From a checkpoint of a small spectrogram autoencoder.
Training: adamw at rate 0.002, 5900 steps.
Data: trained on songs of 200 made-up bird species, synthesised, often over outdoor noise, 39062 training examples, 19.3 epochs.
Rows from block 2 of the encoder, named by matrix and row number. Rows with one number belong to one neuron. Each number is 500 + 25 x the weight over its row's rms, rounded and kept within 0 to 999. All counts start at 0. Numbers have three digits each. After the name is the row's rms in percent of the matrix's.
# gate: MLP gate (encoder.blocks.2.mlp.gate.weight, 384x192), inputs 128-191
# fc1: MLP up (encoder.blocks.2.mlp.fc1.weight, 384x192), inputs 128-191
# fc2: MLP down (encoder.blocks.2.mlp.fc2.weight, 192x384, transposed), outputs 128-191
gate.66 042:493464509518465457495501519479498524489517467501482473482474517580453468530493527443499507517468473490490487458528485495497490529489506486497536445452527521473509489525525485476493498467516515
gate.67 040:524495518460490507487500480513528465535500514485478493513488551520514515546469540550465454501506511457501511537495516482499516484514505504507498479478464469499491521496474534505537496533451515
gate.68 047:490513503470517478487493486528512536530559537490481509513504498482495487515540505500507526515496504488503516475490493534509487511539534476483468500482519493476477501480548533500485497516530481
gate.69 047:508476531502519493544554484489517478512513495493500485512483507500472505461486503490492517520477511478486504426498490477504463489481477545474579490473516462555490488523461530471493501506491521
gate.70 249:514486549493512539504552504469502506521474545484529495516529505475494498493495528544496510508504467521501515502504500502483501519506513461487577512481506474516525489512489504492512461502506465
gate.71 048:486510485516492515481495481535469493500498505520467518513467531527521518524522518545508487503517461443481502534437484531508538461500507450507454499512555532499473485541507472471481520443498486
gate.72 046:533460513486508525525557531501489471511487484521483479463493527458517524458499531457485466501482499469448504535545485508522524464538496484506498487440514453488538506488483498506518575555515485
gate.73 051:482512490502487533539526502481534521497482471461457474524499497482501487506482495508502507542510484466499502434490470516485508514486539480493554450503521528483487490463514459501499528506443486
gate.74 053:514501520481520502541487462517496502501488493475532461485480484484516554480460501568516505492477471472506516512497496483526515492532471477471512449529505503502489482550488485491507492447500523
gate.75 043:445477507500475508500515475516509524538519486504501514485452522517507468488484492534514485501510475528541514462525474520484490509515494464498501477504461519523465500476485520500531511492518561
gate.76 046:493432534480538520550510517468502510520506522462515533500483478524537499499520506543557495499479507513526500463535514547487497523489466494504504483485533470497455520475522493480534519473480503
gate.77 059:506469456510497521513518495510512461504421508544480483494444499518508499524552498499524488481491482508527497511505487491463497478481491451483479497500491480533488478536482490508547468484516529
gate.78 049:476522486534519449496464478508504489532456523479468518467525457492511470491505512517498442498503518464509487504486511471477467509514490484488458465475497499476500500498494508491487441521516501
gate.79 199:464474505474525506500496472485530478497502533491508537545498466536502493486514512503542533460481483464526494488460482494482490494467476483528459489500503540467480495499483526494507531470465453
gate.80 050:489509536448508521514540507541528484507491496551518529478497519491497516500509515519517477500470478475503543527506504480532529474481551561502521484458497460461508491437444552496543482558478504
gate.81 045:478478516510500546485470465501504505525508486481473512496509541501503488516534500492525508550442538510479525466518539497480537502550521484521518513509492510511495451519460493526517524492519537
gate.82 048:463459458502529519489510526514493518502506482509450507501507504500549530508534512456518484494485496547500535494520477501494505500506512465511496469473515510499504458553486498494487543548577542
gate.83 043:510441468491507508500506500478493480510451461501471510472495514490520497478530530472529501516564501518480518478452509515494477519439490506471447498538483500453457473493497504461507519514472529
gate.84 182:474463488462502508519507452476505511520497520461514552554454488527501490510519521469490519488450517466512504475520523513500490485453459475519479489520483547501480464501461518506471536482467458
gate.85 047:514505449484555516494465518503511529481507448525490484494512528500484512509542473517464466489504508548508473532473522534466508509511511488505491525559527521476526540479484470517496532427519488
gate.86 067:513510471509537498477520489526476487484486467529501505527507512552468472477519464514496483515517467506516497542471461503478458507459432485469502528520530525472488501494491492544521483509466538
gate.87 052:505557530487532492545539528496504477505502505524513499466472520509530499470525498475479539516512476504492507477491532536467544462482462472528458512559514564509487481475536493521513526486555536
gate.88 056:497512477512526495543476506486491499515492524494490482455501505527514494490544486561542556510502480480554492480499506466497473494473508477505521516516498492511508479535473523450525496511477499
gate.89 051:488452491517491491528531488510484482520493552507532503488454506521508463510544547550502492455541486525516480515481500495515452491514527477493477490570498530504472466534521490502509489511471518
gate.90 044:481515538510499502525527505470498501507514487522462519477503520517483478488522480518467518499537498558518508487489501482497455517493554524512524495481497510539457480561489505493534518500484506
gate.91 045:483458519513541527514456492493463466537488528487518502527533451499473485460487512528489483546471502523445503478530473457444495509482495459517499509549527494488464504480488514497513521526545521
gate.92 067:497497488447517532559516507529513500560491488470507519546473544501513472459482505471521470512502488475498484441494491525510499496507493446473536490513528472523478450585478489450492472488472504
gate.93 047:481468508520493492534503505566506504543513466482536500453506496534498487487499481535505468493510514505497476456521538524551474460489508478515495503487535506506469455549472519454500515506502516
gate.94 049:526485504487561510508483499509502484491511508470498463537461515512500502525504518567497486529490510493544504520469498491512444502504464518467535488553507541479458462475541497505512516451535541
gate.95 086:508566491478505508510444486547502501497525550494474516539525518526519506497515466490503466536495500500507505486507474519518507483464510465508517525524498517520457493527512496541552505483464480
gate.96 040:498538456480491512503512475506484507512524470500539491540479463534485511495484499485493557486531489484514505513453543463457499519504505498514498517449503505476465475469486505507541520553498528
gate.97 049:481508526538501497501496497488474484535519495512517509506475529493489484502520507477508462532492494515542503494521483437442491490501475517513526527532504511480510503482524501511517521499511482
gate.98 047:532473462521490447535490505492492476528491555477495506495495486493499546480499496556501552481512501450494541465506480496491499485506511539512531445463523457512492513498458534479485538445480503
gate.99 043:490453516511485569528465454497520496509476522483481512540529502505485509494495518517471530495569526532517501495474519457506523475465526475533467468463482518492489489493483507514522514424502458
gate.100 037:479507500506503483512490496513498491523500545499499532492471463473498547480512511473542453463485483546495516511527544475491519506544524458502485497479524521460517508515515501487514522479507504
gate.101 065:495492504493488514476502489507502509534490516512499486490552507525516492481472538492491474468449515520502497488496512497538469497490466442488441517517484457533496512519531500473502481519533498
gate.102 044:477492496530479478490524497527482495512475473473514518526499508470494504498489520516501464524517471477479503500492510484512469517518475482519523496523509492481476469511495509500527502449498475
gate.103 048:533518519481541514521466480460508478517446466504495498523506474556494557492522545509500451505465487523508496547489485525457529506510508518544515483519465488504516517454510505528496524473493498
gate.104 041:480530502507484470479504447514520519478467489552485510492483515486474469484473493491496515503499516431519479491541515503530512482489490487485480467545491490519467468541505535556476507508504505
gate.105 043:536489507494489486505514546501495565537499500479543539499508535472484549470537532495470506482538472460495469546454503535525507485462500518527537514487546481484470507562490521478493504494516495
gate.106 042:519436519535519534511518460507505510507500517515494488526481496511529535459514420493501502488518530522498520500511456505528536532477509456490543513456476491526464504516528481495506487481483551
gate.107 046:513494509492501542563472497482500490535457484443531524489491499511519519500497483498473457466545528483500508461510500524500476500496454442496479567492507496489539468486482496500511508483500493
gate.108 061:503533503481492509517508525487509498530483525490527460491489480543518528478499497525499513512518486495541507483521470510492485494520515483512535450462509517524491465525496507492547496439477543
gate.109 049:493513496514513489509537456496500501479562475511540501460513494513536498522469475492511478498463489439525500526492466518476499479500462490515505525468499470475459523480504515496479501493523543
gate.110 059:509490426511500483516476521530510493479491482499492497552485506464479444469520512516502505523511491444496474478497501515477535509451488491495533512545511524460494489583525512499539498514490518
gate.111 040:483488485500508544517501511532508494510464525520499474495467524491478503478556538478466510500553487527522473498464486523516560489476541513523481474512528545498519495516529509491509469522505506
gate.112 042:483498477455496517484488502505471478515515526501491516493508503493474483539495479459550526491517492514480459477499514498492549487490523499478493511487513467481471540480487490496498496506477516
gate.113 049:511481500489482489515503496501521525527471475504577523484453482486501516499513511465484509483497469482468505498507496475487491498531490472450535478498499478502470525483503528459474491483477490
gate.114 061:453491487491498516502538512484491507539474452450531461505475536475494553511536477464519493487494529504508513496471469518498497530545487495479507556491507509509463457478472462513520517457526551
gate.115 342:495531509507533506494497504507580495506522505518515508503508501492506505445531504511581505479499487524508492513430423460485505506494508517528525499500510524474518515496508526511515520519510503
gate.116 213:470482505469518506497507482497534494515509535471507536550484497538499498484522493502537534475478491474541500475481479498487502509472485502537469501507511541466478485501470534491491526488472476
gate.117 065:480493457470493510530535470503474460499503506512483516525474496528498538498510498471514488498483500493491508563502476490507485476543464470488503501510524475510509494487494486497500481496443551
gate.118 050:483486519510506511481461479497496454527459513487484498465479488526545470468468514524496537512516486462505504497510496482510516462501474473475524431486507516540500524492508479483496449462500501
gate.119 043:542463445493499487531515498465510505486505486549514511488488458495526517474500484532484489523479492505502537475477507482495440460490533531530485444520496519488534525476448505523517439501493517
gate.120 044:499505448549582527539504488512490502534501484483476510463491547463522506498504438511504463475501486534493519498494493502493469554490516480464487547489489518506473473552519517477497513452513512
gate.121 041:484487529513486514552486486515483492526511535512529493482480495523496539500498532603515500531512474510508504485504494480501480464533461496496488473523513521480512438435507566477558500479432526
gate.122 042:495522509490477473458563536469494520475484445519519537520509489502462481479496478448476443498471501521483493557499517493530481485492459522518500519502473505490447469466519497536581527514435486
gate.123 192:475479503469531505496517480494539478509501529488507529544482478528509514484514498509536523475473487468539505485475486484481495485464483491546467491487497540468482480496482538495518525469472465
gate.124 040:499505543488531523522490495534511503452533526502499487516516506486477515521494511509530487473498525491513497492519506513535469462499471506507474507487497510461548495545485482541528539549537500
gate.125 053:528519550484534482487470490500483485489438520485464511474489462466495493484550466553483517477495467524516501429523483519477510490468523487534462470501502523541477479514483553474467509458491480
gate.126 051:538485516521531524496459499479502489497532528473491502525497473472480481489486499538515456481501496522511467458519489485465524463501522498496497501540536518521504538524495503508485514461490467
gate.127 040:484512457489522484513502474523485491522454499488464490447477505523518473498489498531480479487498504502501498456465529524513486500520508482512493487478519508505499474503475528468488508457537522
gate.128 046:480475530496576497455459484492508489524514452510494489527501489492505464464504500488479488461494528505479480472540490513497489452542533493567471493548506534521478501520497496475474489471482499
gate.129 042:467467519501522523543511485514497498487562513456488516517496483522497517497497494494513506494522530442505477522441514510478495521529521465443531499498533520492528508521560471465494488493504482
gate.130 044:504517486542520470538510524518489470484505475484494522526505492509533501504501448526464481495501496487520511476506533502508510519526524529456465505524475485506500481475512501503440533443517484
fc1.66 062:493439490513500499500525501496531533521456508513514486477413541473488458508490523512494517467495549453473512518521513497483470498503491485484552470432477476492502463525468505492528505508555530
fc1.67 062:492502529506507504473513502541512502513509523509554480510463466494519501488539512557493513506508447477503518522497472499484539504532472460466530515495532519468506489490528482484533510479462507
fc1.68 060:497484540481502520468494506482519514494473525474479514466504498493523466477509444555532481500481501452552510537505513470466479483519524538503482484501493510497450493492473492490513493525486518
fc1.69 063:514468513498494492473507510525523499489501552505569499518488503491509521477488535520509498509475454504502480470522492508466473435530546514556514510497515511505484496459489533513488525490487540
fc1.70 333:478512481492486511500522524519498503512542438517511443445472590496496533507492495490507534500507502463506500493504495506501480520500506517520494524461488487530479482484502508485500504535484519
fc1.71 069:494462508521488487507479531497469508530498508463476507512540490495484441506483516497520509517538477532498478488503514516501460510478507503467463543477490515540486529504518547464522480538459490
fc1.72 059:486502503501476539533517539529529530514521471483501492528477470480522519506502516515460487485515513502443491522477538551496539489539493526474487480527525496493486505515532498490471546521502545
fc1.73 066:527501515486543467460521532481501503500478459505519502493518522541466523464520519495503533482491476514524487498522460495496501510467502552515449479522458512437507483513538489510495469462509480
fc1.74 072:473467547503507507502515499528513499519491490520524543520493480512493503493476483504518518477490484481483495551516499497479471463483495476447485502513484518467476467546504518479501511479473515
fc1.75 063:488533514507478511509485484516501543461488483495505464503487473485511518495489511525491547514475465506507522495499477464483522536468505533447489496500466503452517469468496475461517518446487498
fc1.76 064:522473525509467503533566516504473484469515514509474508506486457456513509522506520547514490484500471488534514474494465533510480517479477456518475520538518473487494487499493503462471500520498485
fc1.77 078:497448491520517502518521478484495465541553415439489479482482465492478522468496487507502488532492495470497519490452479507482469476491490513452515516505535508494515487475502527486501548430513514
fc1.78 059:498494511475500501508501464487477544541504456518489529489524531480486494506501525477501484510528512507514472489502497502516485466514487479510467485498499472476514516560487510447479562540516430
fc1.79 130:528528521502516510511461487529501480485500531500538494505471460506521498482492466507500495507461492527452514507488514502484474533480521486508488444516506490511508495450468532501432510485488460
fc1.80 064:480465510488511501499521531522493489503481484501475510499489522479515472535472524449481505460536526509507518493504481501499500466499511517538480519523468503515523471577517533515534492490518545
fc1.81 062:456556517462515482494504488447480506508532525523453494484510477496480527516496508503509531503488528532485496495517509480467531456498529511564503456419519485486544543477461476526497514535456539
fc1.82 071:494501516503459506514520480505470486503475494520493490516484504509501472496535477465508442473499530439534518504482498482465466482531468509521517491537539509476491538493514483498547454514490508
fc1.83 060:505454507555496488449472489526525482487501486469502503513529482472491494488463477454500501489496542472453509506494513521508489507451509499471488504489460436481486517544549495465501524511494463
fc1.84 298:526507505538479490501484536511468517497502484520481464479508508463495478514494511495455460519540517538477508512520514504501502500539537502462520517495500446539515522510500462512501476514537526
fc1.85 068:530484544470536501511447545481514497516499520478463468477493484502538492478487447493498463488499500469454483501564499532522519463480468500501500478475524514553491500493496494482498487492495464
fc1.86 092:485470528490484545482500510465492495500512478471470508501502520439503516501485527466508454509493515520491489505521514500521485508490538427530495480449481493499552467510501516473503491498558437
fc1.87 066:474489474515516463497541463505529487511510521496519480512504504495494495530505508566479482485520483482492508598506491489522473501504492505493552512528477513508487490457442518491453492496536513
fc1.88 061:511495532519483522510540481473501483480506497526471451527527498451522470531471505521509520485477449496470495516529482509514454487505474536523505539557492470499538483479502510517491497558508504
fc1.89 077:506456493499514489542483522545498485485522569482459505512532500522516447474515526568472476488557497522500515478504501511514462490513491521501495516488511511539510481552504517497519523493459466
fc1.90 061:508497516507545490493493485462498510557496504501537495483530498462437488487475462495519489488500479496508483492493514486558516495506481491517467567536488518510514470507552489505504498558493504
fc1.91 063:534476500466484480482529513477495500507515500519530500531530461511495490497523522428490507554519490492475486543473473502535507529520473490463541492473484543502481467568506509512498532518518514
fc1.92 093:489479516516513476517516462485498477492528529509496461436502454526504524503460518570481509496502517522537513501501514483480517464545549520508469483504481506490485536494470558509532506488505474
fc1.93 071:515548498458513530496458507482495449517514479515516500514463514512497490499534490498495512502544487531506479489522484516475509476533490488513485522489509464499476538470463538513551500516509527
fc1.94 063:514520477514479519517480504505511466468491513491524485504511456463487492496504455561510490495560492524506475487514531529502486512513542530494506565519513525498500494523519478506538537466482487
fc1.95 135:515517502515508513494468489478496489492495501541471487480509470523496525521510444541503467522513499488539523538507498507481481476508517507507460523534469489519456511420522523569563493492459487
fc1.96 060:505481514554492530470501493471515515524470485505496506456473497483478526526453498512488464441489497460493506443520509493472502529529494488495525529500451505530529501508450513492470530517531508
fc1.97 065:499465476490487498480499508479530511503467480486488465486504498496504511486456522451472508486513517475447499521512507532495520496490532494490520494501463504492517482516519526539530502516465482
fc1.98 067:502542526475472506462470499478504515467511445469480492546511533480480511500569516437501540462532505477478512483524495460490539506524535469519478508489530502499460514533523515513501499547525514
fc1.99 066:480451484512493542451497522449497514525487508509500512504529527509469505518511508513552512507549470466502493494517514464503491474474533487471501501512470491507471556479528474503503492466537479
fc1.100 053:516486482504497487488538489466504489514527505494460482479482495522494515519505472498515463497461512500537504519492516491524493538486480507535505506555501512529478480523471487488468455492517477
fc1.101 099:496546506506474491491494497468509493512534462485493512487448510490491499527554461504509537500484503521523477505502518531530542500503550532553494492467513510483498522461451512509490525496545495
fc1.102 059:516499500498512495478522488530519493500475513526534489505464483506514536470494503489518488536467521503464492503452474494507480511500462484512515459536468462489470519510519483506521468478521498
fc1.103 071:489527501501478466500504497515514447516511528529530525533447528557494501502491470470500492501501472541525470470494487530529482479485476511540498514503509469535486508509493507500501458477484546
fc1.104 065:482521508492525520495507513457516521466473494508475511527537518456464497509482497433492522514455524538527499521483551496494523495478502541522506509464507499511467522464510531519484472513543509
fc1.105 060:520474522512532459523530513491510516544502549504542514438517530498493532489511511506454480496487503464497485543483549512534556485504499519494555483503497491486528524532491506475509479505527516
fc1.106 064:497495536507480498503476478531505522482503484482456515498448505542526493514480493549498517496483490454499497508471481505508540480548501482483537548564497509487495475518531431483535525498509501
fc1.107 067:504510536521463502470498537530504530492431527539553481493552463499496467503519471429503523534496557480487499451524525503484515512470474489515469538525499508538473524503518519458465475497490525
fc1.108 087:496478456510490496480466485525497528458525460468469503529518517459477486515481485422487517494482531506515502541498491518489517490538495510481460502566509504457514514505490492486497500520518504
fc1.109 071:464513486474478488521492490494488519500492487504482439521457543487501507490549546456528459530500483549466479461510514493498513518534502522458470531515510532470545478492486471471500521509515475
fc1.110 083:501506510473488513502508482496509479492546558470509517454503461498492524486458442483487465476486513520471506501478490489510517457549489482502542492435451443546502487483484513479495508497517489
fc1.111 060:492491487502476494510504484503474455501508459499536487532489463473500500515445504529526528478515509482567499517514470476528511463515501493511509479494494479479492478527447482509477525499490513
fc1.112 069:536440518523516514463508507526508472508550537482498529506504549468512449481539514516493509483519496475497510501522497509505483505514486484479530497485527512538488470535486504440458520537525508
fc1.113 059:518477507476487496500530459487495496528499477497507495499508510527485514508496466513471498515447515515457500544475525478493501524535498468490563497455467504478503459532496537536491555505541496
fc1.114 077:512509474545472504497521500499496494565473507475522492538474483506465528521529484486507493476502507455487488471513475496487481497524508506461503534522497492488489466451462538531525494479497495
fc1.115 054:494485469536546510487483473509521524481517546511528469491531476504470453485497523546490532515445447464518511488512512469484472526484513503524516495553518498483500485495544464510485514468546503
fc1.116 172:483484503514515516486444448523487507514499507511523493483467499504497456502454458529505499505473491483514502525506485485499468503508496507476472518559489497506481512490475524538476502489474501
fc1.117 116:510493497441453505491496518524528540490462497454519495512472517435503537475523519413522545476475512508448488502484531525532515525509502467487519459495495484510544503511508487471485461506529469
fc1.118 064:497505500489476516459472463501505512495482486495456473530479502475516505483488554488474525477458510458480497527506497518539481487542485476476545478520487511536516481502526437519547497528483518
fc1.119 066:500513527462535525511529501499491492472520497535537496498511491481531449523515530511547471507472511484494534490542489459471516467503507518506482517449489520500470531462505492502504484525481512
fc1.120 072:496555501459474505487516490548513530457521569472555471519497458518508511514515478502500540526469483511469500517526511502479522495502501503526517487483513517523497536459531536502517539529505496
fc1.121 061:477516507472491486516515551498533534513474451494511493494475511495505480524503516493467510515493500516489511523470496488487547517492519464522476486484482483503496523503508502500521537502525537
fc1.122 065:506481471507502502527516541514518497493469532495521495529515476526497535495476474491494495495496483517500529485510482525514540538477464522518487513461521502501438544499509500520465549472497473
fc1.123 089:515502531493556543501527442501498516513560532532512503489473490509480501518468519476515477496490507512486515531490506507489506492529460529473468487468492496519485457475483517499470514500478506
fc1.124 059:502466548530513497512521487538485452505490437500517493510514517563515526513476492476492502477482517496546523551528483495477499477513457512492436514529540511500505489510482518509486501458523454
fc1.125 075:519507535494550512485494490487529524503470488456457522495478509494516499497519470544518486479461499504460531465517496505498501473503528475478488512538456499537511442517447515495489497468529457
fc1.126 081:504465448483470509510530495481485512482535495492506490465501491471514452509510499500488530489517507491477485491550476523497495527477472521471529552479505467499523496481506498516564525547487497
fc1.127 061:501538507505498490527510513451486510495510519470475460536469488508501483567500480480529520504524512544497518460514545491488503505532515490472466488447502488579514482459485503493529517462544481
fc1.128 062:480488446511496497496482483502471522511481542494483504493547482480510467539505508506565517460480540515459463503494487494511492504533446511511473509502481503471465532477518510530508498553494506
fc1.129 066:483492489551482474507505508514499517504484456522513529464505492479476505537503494479516494469533555472489472518480509505528490482533529504480492460464470512465517479500528478447486472510511501
fc1.130 062:482516475489483489500510478462467497524529460463522516504456466505504545546490462535508488500525476527477486478467501536477524484506511450458537511483513510519513474499517447479483501489458506
fc2.66 042:479489523524474501495526534489511479511487542507483486509468516478503533471569517445508473531510478496514528493471507499471493497515519493496401488492520491481500503475534481495548534512532512
fc2.67 039:531533507547497509552531527518489513506522495502501482518463490494513507467525506470499515469551527561482485459532485507520465541518500516475447496553511513459503503547477516473513522559494498
fc2.68 038:520486524488546511479487505508517497499508512516509493514474481508526501544450488452543500504532542520503485489538498463515494494475486509498546500530509483513502510480494489509505489525500460
fc2.69 054:463494475508490509456442474509502479502542486501509517469508525507494481473518488509531544513536557494512500516506499487494560487516501501502510504529496516522531480468490481518549509538520507
fc2.70 337:514486511520505530476490514498488507501480502514487484523547485494500487510477531537486443518527469537525503512460469489480476511533532465468530530494529459506537508529515477508542458449501500
fc2.71 053:526487503506528509475480519500467467459495519490489476500502455508514490479496491511468480493503490520496494519539497483498499439455436516470553512492466478506514466509504533509512486488480488
fc2.72 049:489472470540520499489518480526470491522491472508498515510537482518481506486523451577481486562519472509520493514490490492504525484499498514499564548570547526479513488508479502515480522486505520
fc2.73 062:518485463555469515494507501534515547529500488493492501481508507504504519486481517537503492507516494491557483543478521489497499523514513526492436538553495475539462511542509508512508507429546489
fc2.74 050:498454474474481465524516499521523539419551505509485531504506527505494511534468445502510536510483536493507509486486492508487516558485486508497477516534491520481486499494502525508501524566493504
fc2.75 055:506499484508489495517456502516485494478511475470538526478487485487501501484443485509506542503523506556507501522528546497512470480466515488502482494525500455514507497520490534486494507449506517
fc2.76 039:501499501528543516460472506477442530477504478526478445529502518488495458478502527518509470487522510511501515501481467507463481486464523529483467490498496536527488515525500497488493542509485520
fc2.77 061:515505489486490493530487515501509514505528450503501494490523518507511490519510507526485485475485521519468507541521508484515509488508517521484519446469523487496474520516543478535522482505543482
fc2.78 052:541504514463512492531478506519484484460530450521514490493488499505497485481490490547494510516476476511517499569455502496522500529481519510479566489464523524492473515511511524503518475440481519
fc2.79 132:489489540472533511508511511495486467486500542504520501529473530508496465518466456517483511539454461475503501474492528497488470547462499485493525539522503470531490488500462520519485519534435481
fc2.80 050:491505516492504539453496519527507527518485526483490478494546484478490479522448546472470473481503500489534511549470472515515510466493466482457549464467469497503519478555473468508503498526496433
fc2.81 049:510506482512479491487510487493537556516488481479528504493495558505508530483477502572521533530483487507520507509488516501494527523537494510499520489509539496469495443571426501497500450552463500
fc2.82 051:512524507491522488507509499489468516497498526493479516530487529470502498499488474490466447487485447490488511486527515500492488542482513481494549554513513477513544477534467477518483510570488477
fc2.83 041:508484508507486504499484492472478472497490592551504511486453495498503513474504489468527511496493520507488476470455505493503512473514508473476455526476473511468450522508484471479481516561484517
fc2.84 404:488468504465517504506512482508535485511489522472511535527511484535502518459511499526536531480473491474521503498464403492493500500480484477532477504511502520478483494525507526500519515469487472
fc2.85 049:539532494534458490489512463483539535488504429478502496513459505525503500529514501446462456555497490522518479494509524497497485489498488501490564540438498506492510503507490482482477492490541530
fc2.86 085:540497504514519492503486484486431508519521457504471525477481482518506471460507520429457444491495501504477497538514494490506476477464454507533406537517509497516501521469495472519524521461539506
fc2.87 050:516530484531492507452457540510490488491511497489506474462506533514506506528475505466511497563501505523443486489524514515502495501529546480512424488502503502547508449514503517478493500530494493
fc2.88 050:496502512491521507502490488501535476513530508482526516470515433521497476510524463495484474473505492479476499533481503496508495497544491484510576514499502534445489481533507502507480498511456535
fc2.89 053:509497529511507508469450510490487468512530469507474507502541518534497465511483502503481456472466481532515484543483519489523498519454463510532509518482515491516548500482528488543511495489513514
fc2.90 043:513481494459521490534517491503537476479480546485480494505515455525510456507513481497475505511503500511470491511449515509533538495518505486515584522502494522516521473461497505504477493516475508
fc2.91 048:547519499490467497523522486463464492467488537477510493512502480479501481456415502563472495536478476472525488516510484501496513499464510512495529532511500492547475448512477511510452510475503497
fc2.92 108:488530493517496514476473489482534513498522426501514483460501464454497526526518498536513503481534502500504494520476535503482519489534542510491483479486509497469517500481508515512495493489501506
fc2.93 052:461473525488523495446497481501498513528423456523498513503536493521485473504509487488469536511509490521500495523434494492514525471516496500478567466554533505460509497485490498484513499492509520
fc2.94 045:507461486510492487485517494499507470465450532469477528536516492497503513542504502561538473524486474491488513433528461505507493522460476468528432537537514493506476468556481518488497525455488455
fc2.95 124:480525499528512509474460503480547465494509492499499482449521482480498537514507489564521485487537501500502494470493529501501529480548498537538506490487503491469510503447522528507516492486503473
fc2.96 044:486513507468501514500512505527454491491470537492491498498503512507529500507507488492493528482487490500487516478474510491486513466478459529487453485525534466501497496460530483514473502481528465
fc2.97 051:518511504450491459489490498495482466498538474525515491470493522480519479500516525469503555535435499494491518500520490501460503499485502537531459511490500499501489503488492490513523464480514497
fc2.98 053:520493489508469483491519509536498510519446450492472504504526554493499513494467531528507515526482503448502487532504469492506501484476486512506519540494511500515478455517557475458465476540521537
fc2.99 049:479506464483467487474460490508566525498491462504494468518530511498486506499493497507502462488508539531513475511545538497506508491497522445503543472506543512548501487553478514524435504501478537
fc2.100 037:483501529491517498555542498479519480471521564521539461478459526524508513474494453508475530528534525527499478461580481497506472496503510512522482525494493541496508506499537507497507497495521476
fc2.101 068:488467475538519496533507507511469463534443471466508531477530533538487493523499541528482461493488445507494530524504474503498464515500471463497490517522523471509482490579532521513533473453529524
fc2.102 044:511536463485467487524540506506483479504499557468521488477497494485509543466535486498486502531493497496502491488510506503496496514505519503525506498512506475467521532418561505473477490519502480
fc2.103 048:504495514465504510494504488478586505481526537483517523460530482496500498535488492465551536506528506514501496497492523493502522512557532506515473512528525493492517492505485504476497473495479528
fc2.104 042:532511444465533506487507526486521502455452498502497504531482462504491491474506502518533512497466480517497495504503505503519524494448509490488581440524495512530489539456525489515499504496491474
fc2.105 046:521488516456489502477510502487568529520520516478489468468501489482490481540497529471512487476512468464470495462543555517517494496532502521506402468521539470494484483436524503519472486497489512
fc2.106 049:529498485511510489529525518520503507487484549491492510525504525510495491504457503490487492534472474486506509489532478487488506501483504465502549524512509462577489503521509508504478513515495490
fc2.107 043:502464491542490474502531492541499496480437457473491512496477515505501492488487485555484522505493515462495521493534485493478494498502510484502463508544460492490531467545502493496494511529501528
fc2.108 064:547509511559516471457514493528452498457506473516465463506487482497494494497482452487458476506470526514504484496537501491502502509435479567482395490488502480517511511477498501516516493505523464
fc2.109 051:486517484521476477539536489530499507494511453495495490483474549481501534513530469474487463479451510525477501503495515499523479535477486486500535483512509477480492486553503511523498540547498499
fc2.110 067:490478493528512494510521485508435495489477439501526496529485531514506489484507496483494520478493487482484514521505465501510448503480513470492513470554506494505471499525498490501501504462492478
fc2.111 045:531492478528493525472474484494466507467510442516495487535510500503480523521493503564495440536512508479509520500516492490514526503507496507492481493479504488478491532466526530540535493515489520
fc2.112 040:528495511561516481490582497532537508469525512495509505481509484510489512537486458521503510556484462482561491517502514482493496498484513502490468566497508484479472496499472497513469482466496529
fc2.113 044:497477509508508498484521512533537476473467553490534535480447467472513502514532476556519550485508471449487500467505545512508527522529500507529481514502483513499538508458471510465451500479487493
fc2.114 064:526522518472530481521483516492551517513475521509545491515527465498491532500464544578536564508515489488506498465468499517494521489523566512515559460517493518493509484469495511497513501498477455
fc2.115 043:518498499481534506498457484502501503555488488511488513485516460532504467513463491485506538506517521526456487517466482497510515487489476531520549489482476477538502492472507486517512485504496548
fc2.116 204:468488503462538514515476479478512477505508534493539523512465515476492490500513464545498492515476471468515497506487569505495492531489483506498473524522504481513495497466465535540488518479444518
fc2.117 124:498485503482491476507508522518490496498464502463498487518508560500507481522495504484481508489471504481479511472512462507512525499490503476471510485527501505515486497548509489505503479536498484
fc2.118 061:506494508451523496455460467474539495520520514468492526500517460526501496468525495529565527453484521481514498536478505512474511471497495498506471484515485533466436472509517529506497501525481516
fc2.119 045:514523495487498525481512502469500524475490475522495468480505544484512476530482540449477544536504497520474509542518510493494491475442530549502482510475506512490513524459560454497493492540539471
fc2.120 052:502533476522493467495518488518476503526483522511514516468529491517516490510481521519483501537515493485524504477537489499474522501484507539497408538498508506497487509542495505483465520484509526
fc2.121 038:513476505517491509498490501512506480506507480502508498501501512479491509492502463528462490507494449501498523521477503506521520538485496528463515511542541489503491516467551532530489495509484494
fc2.122 042:487499490561549536512540493509487475472516553555500473500468444497509496462500496566541515515491506525539486495486513520538494516537503510468478498508495482516523506481494512507516500497451495
fc2.123 079:496504496501538518524490479515503487543533497504533501479474511483505502531524499563503473508479500453507501514513537497501502527472476542519526485503484499511477497483467515508489525481462516
fc2.124 040:449509510502515504517517520494480508513545494466496476478521577517501514474520508604481506510507493487537517498511468484485493493518526506522494502477499481494508461535562508512507446498496501
fc2.125 061:505465513558473488481494507499553529516517532509486521483523470516482506489477513548511474476525493577526503533473520511499504505478510513485518531512512486485525502508509510517518519514508533
fc2.126 064:546500515511525506497460481499491472474528501538465484499489501541486488502450496488503507517508518510491508517493488505492512499466491509522496532453498513528481497502506451499492499465484490
fc2.127 038:531489511502520499519535496475533518492484456532509477502501463502504485535520492484543453502535490521511475493523523488516503512522515543510548498501504496515542472473476480497499521479473485
fc2.128 042:528499513494531494468498510494482489477510458490498501535506470499517478475487510448523534510481488502486481459523497473527510532475529512479453521510488524485524494519466499505494536487504451
fc2.129 057:449500504465464495513513489513501477479512500476518492479472441458501534497542490467520554494538503540488512492477521512493487501535540498488468477498499516465516504471498514478489498431504495
fc2.130 043:497510482504510487487441454510476508522480520511490520489490481528498480529417511446523531492524477509517496553493477509515489498529500469508466533512484466513497494472530526507469480557492482